Weights of a small image super-resolution model.
Model: 4.4M parameters, 32-pixel images, arch unet, widths [64, 128, 128, 128].
Data: 145000 training examples, 29.1 epochs.
Rows from block 2 of a small image super-resolution model, named by matrix and row number. Rows with one number belong to one channel. Each number is 128 + 32 x the weight over its row's rms, rounded and kept within 0 to 255. All counts start at 0. Numbers have three digits each.
After each channel's rows are labels from the 100 images, of 14848, where the channel reaches its highest value: "peak on" is the class under the peak; "responds to" is what is common among them. Only what is clearly more common there than usual is listed. The data: rendered dice on a table.
# convs0: first 3x3 conv (model.enc.1.0.convs.0.weight, 128x128x3x3, each kernel summed), inputs 0-63
# convs1: second 3x3 conv (model.enc.1.0.convs.1.weight, 128x128x3x3, transposed, each kernel summed), outputs 0-63

convs0.34:115074117104158120102153034123107013094121121090136047143133146143148092139135110123144162101127087145146137129128161087106172121124096130132091137084060126136162146118116100122137106114120145
convs1.34:114165118142119112202142064113117041105093175141143081140117128135121121175102109176098134139113176136134140118099114107164116119132150130143089097186141158123094077123209148098131127137146136
peak on: die with one on top
responds to: yellow die; white die

convs0.44:139161141098124042120125123153128097144114064130142156189109162138125095052139168131134091146120094108130127143137077144108152129019110139132122146147151152149102049143095118066113099160136120
convs1.44:136074126171142120133201138170134124103160151126053104082142137016085117159143085099153171153105082159087147149134191142161137158154125121108096114155140094101129179196155097150168136074174166
peak on: die with six on top
responds to: dice: three; yellow die

convs0.114:099092168102159136131107179129077147105123159108136076115093152127136109103150159066126130086115065123137073167092165198142086157107053132105069106174078100124126116151164105154093137112156128
convs1.114:103141109120106137168122081106112069164123133075162107115114145147159185134071110210162093171166138129134094070098105073128071142156104109146167114139156125150124136120164171104136095132163152
peak on: die with one on top
responds to: yellow die; white die

convs0.24:123152129106124129122101126142133154162109115128163146062125142114091048077111105030137126143132078088136089102117116127091100106111130144121131114144085097119119052136153139130117117109141086
convs1.24:100123168119089139138091153146178137149122076134139126124174133137142163146189190104157159127145164181109181164184171140120112118132117122175113130109110193110113153075163144120099128138158130
peak on: die with one on top
responds to: white die

convs0.63:180154153110109103148118093144139128112132141117082194195080103109030136118043132073134158045109141117100129124129092106077120136112086120116041145110166110083158129140130122132157105105107160
convs1.63:094096114104091147138084163077128164137106103116143087099141148147174160098139096138106158137117150138157140158157150150165148099157112151091166147173115126114106176132136102108135136128121098
peak on: die with one on top
responds to: white die; orange die

convs0.95:171158140097116133129117149129000152053116126094086092152046186107127154118102113143138124021145168140095078116115133169094114102109047124132047112124107136111109094113121080124132140113121114
convs1.95:072154138121114133147120154113068090142112151072137123083133063119143141163153123154161140116110160075133091142096129100126146164160092115118140128065144137135175127182122169088116086150170114
peak on: die with four on top
responds to: white die

convs0.51:119129126076105122101151095133075073054115133117055171185111130130121163158084155173117139101086176142139054144086181111104087093123051108135084145119161144124100123125117119158139153089133154
convs1.51:148084112131108112120147116085101169090180118075079055044155084128140085085094101101107108161153109109093145125085070142171146125120117099116152140130157135086111088107107092095125101130167175
peak on: die with one on top
responds to: white die

convs0.68:108118162111161095145137100143111165150122035127156070161145172118115177094165158141173148123151151147147158115147082114143138135051155114101096166089070152148115089156089138139111113131141104
convs1.68:120123132120134107088111137136128124164094104094123120079132101140152129158157091118126162098120144181146119122157213135151159124173120163213130104162098089112136175148150124107157125091100157
peak on: die with five on top
responds to: brown die

convs0.104:111110099122102062128158108167142066124100070077144153120138113127142136158135120165113110081106125112153143116149157111142120068145091122111105150034134147125128149095040130145152144112077187
convs1.104:132144161116200127158156081146151149104115136143090112105072137140137126133225119066113136138147113109107109130168162172126137135129184187181117144145101107117172143089127118110184159130119154
peak on: die with four on top; die with five on top
responds to: black die; brown die

convs0.123:107136101101105158091088088123091128053115134131118122096065145102116170103014131100138117096097121114000169097137081082099151114109100094123058135132116082110139108151139113093142098103142146
convs1.123:134104120134189139101035130170122161148164184136122201155113112130135076158153084157105139129103171205149114107143148155116117166141141161138154081163078175137089155103128100177147156128116172
peak on: die with four on top; die with six on top
responds to: blue die; purple die

convs0.116:148112125126056111126087092083079127098097089086127114139064135109065162135103153099133164066115171161079129117130044087106114120106072176136052149113096105131164130131110100072125067132107142
convs1.116:090144133104182146051149155178172156123161134159113170102130157072125118101151078073110106145121098111123162153151204165099149160127119073132126098073176115117150163114136129202140185129131145
peak on: die with six on top; die with five on top
responds to: blue die; black die

convs0.127:131049116165120121122108037151083073139108122152155078139131084126121057125101132097109171144119155097124122117184095043114132129108109163118127118096137116112120124084094107159101088161093132
convs1.127:155164117101141095141127065117114065102082118169104150130114136147107137125127113142117108109088120082111125085066142059071167118098104129119102133105156116144145111139160121124128114124124069
peak on: die with five on top
responds to: yellow die

convs0.97:156146161089125120131134052117099116113144141113079126168115111124074125158000115103121111129114123041122118162116134091000121124150074143129079107128132135119160160130115107134151172098115121
convs1.97:151104151153083206093134024165168095183145107114116116148130153185152130099124160200176144179142163137137152103191155101118111128093177147155138173112113100144109126132110142127127075139132174
peak on: die with one on top
responds to: white die

convs0.86:109149132123119127140092137144066134092113130120171131177044157124114099081118097098132128136115134181000124120107095135119137157095100148112119074145117078123109076142144116134093115142141095
convs1.86:121076144104176138105120115093095161068134179112120166116033132134104162116086176209127135101166081113087107106154139152151136119146141135171110111084077067141133194086114156122193106132126120
peak on: die with six on top
responds to: black die

convs0.101:080107118121099132096123138136148151147107084131130101080128112091089079091101125022117110020126131099132125064159132151134070069131086162143050146108099098109159106112113138117153156128110143
convs1.101:111108127135068107158122182116077097153125114131134132133150174100162149154139068114114112140188189148111090131106111086168084175129112125127154101072144180103136152090162124107104103125115127
peak on: die with two on top
responds to: white die

convs0.58:121128157102132125039144153116131093085125129128110013163036106114093145133070094108154181066140094120189131153157094162060134154116124088147062121100054144140123133121140097151117129116139111
convs1.58:135070084130050086195152085133090095104130122161146196140135133155086146119135112127069115150130110124141155075112142088133122104126117120174131155170132104120099092183149149111129090106114100
peak on: die with five on top
responds to: yellow die

convs0.35:112119150117113081080101107143127086127168115114075062125148126132131178116099169086179063146102128074146120068150111095075116113124126182109102133148105083073144128075133122152151102154100166
convs1.35:115103080151141138164141141087133159190117141187189158091092120120107155129129061179066133145149155149133178194054126166138135115094126051169154133110185103156136158159109082134159141123118128
peak on: die with four on top; die with one on top
responds to: pink die; yellow die

convs0.126:091131067077082134147163135124125172198103081137152070059161151082138105118154080114128180132113122085161114096084122123111111085162155128145137153117028139149095034087161127142148142091159056
convs1.126:110141096120142142090117142191102116129151147144102135129148118073010090182128165066087082135102118083118141164116152139106130082150127160141127114125110118102186119212112089155066086127130090
peak on: die with six on top; die with five on top
responds to: blue die

convs0.117:092105161084141130150098156088114139121114140134118116061088142079140156120040093171165120157085125092103146161101155154077159122131138147124161127170041088132145150135123118077114126074102134
convs1.117:104060084111102132103133140124098129187155152165199174193118136128113122157057130128080082184188125135134140087149082157129122154094114135134151127144112149135120054128127109178169138102166098
peak on: die with five on top
responds to: white die; pink die

convs0.78:119142112112139087115141103150146123131117102108047185143161162114121178147051137119116049112122123113182127110131158113107101055143114118121105154094172147135113145112103122127136142079079178
convs1.78:107141132123027130133112125095162124099157113117100098126135114154115018101130156102096169102088135136106171189094112169147124162084151091132161115127130149156114111123093102114138105149133131
peak on: die with one on top
responds to: white die; pink die

convs0.107:098183131090053120167142111092102144194152132146101152129121194120082138119094129067094132114121129000142114092107170110105125133134117149131117088111127155097123116103132080076134050074129150
convs1.107:090109056178255142025070130143142119094123106097087128142076127103102119120114146089122127125138129163116119143126134125133134084083136132122110138171110102114128157120143125141134195174144134
peak on: die with five on top
responds to: red die

convs0.31:080121147128134067112121117081154113140080097084162091171112133121125140104120137146135150141102090114116172134150148130130132154091123057104119147111083107129069147121145167117112087125100040
convs1.31:086097116172084110152125134093125080170125137146100181177106129164151090148165134147158131095134135152091125100059140103101148119113098051130043157090159102145104121087157123150135115148187166
peak on: die with three on top
responds to: white die; yellow die

convs0.8:147155111142124098163120000104141060120104094116095117153098164104119155132082112127111129142119125137114186116170155066108210079112128107136104123050090130099150113114105153124137127141074089
convs1.8:140156113138121139137138100108122104162098111080129124098134098142148090137119100118162096120175136174149109116089151064132099142130144116163100108140158148112042129110151106111143075108148180
peak on: die with one on top
responds to: white die; yellow die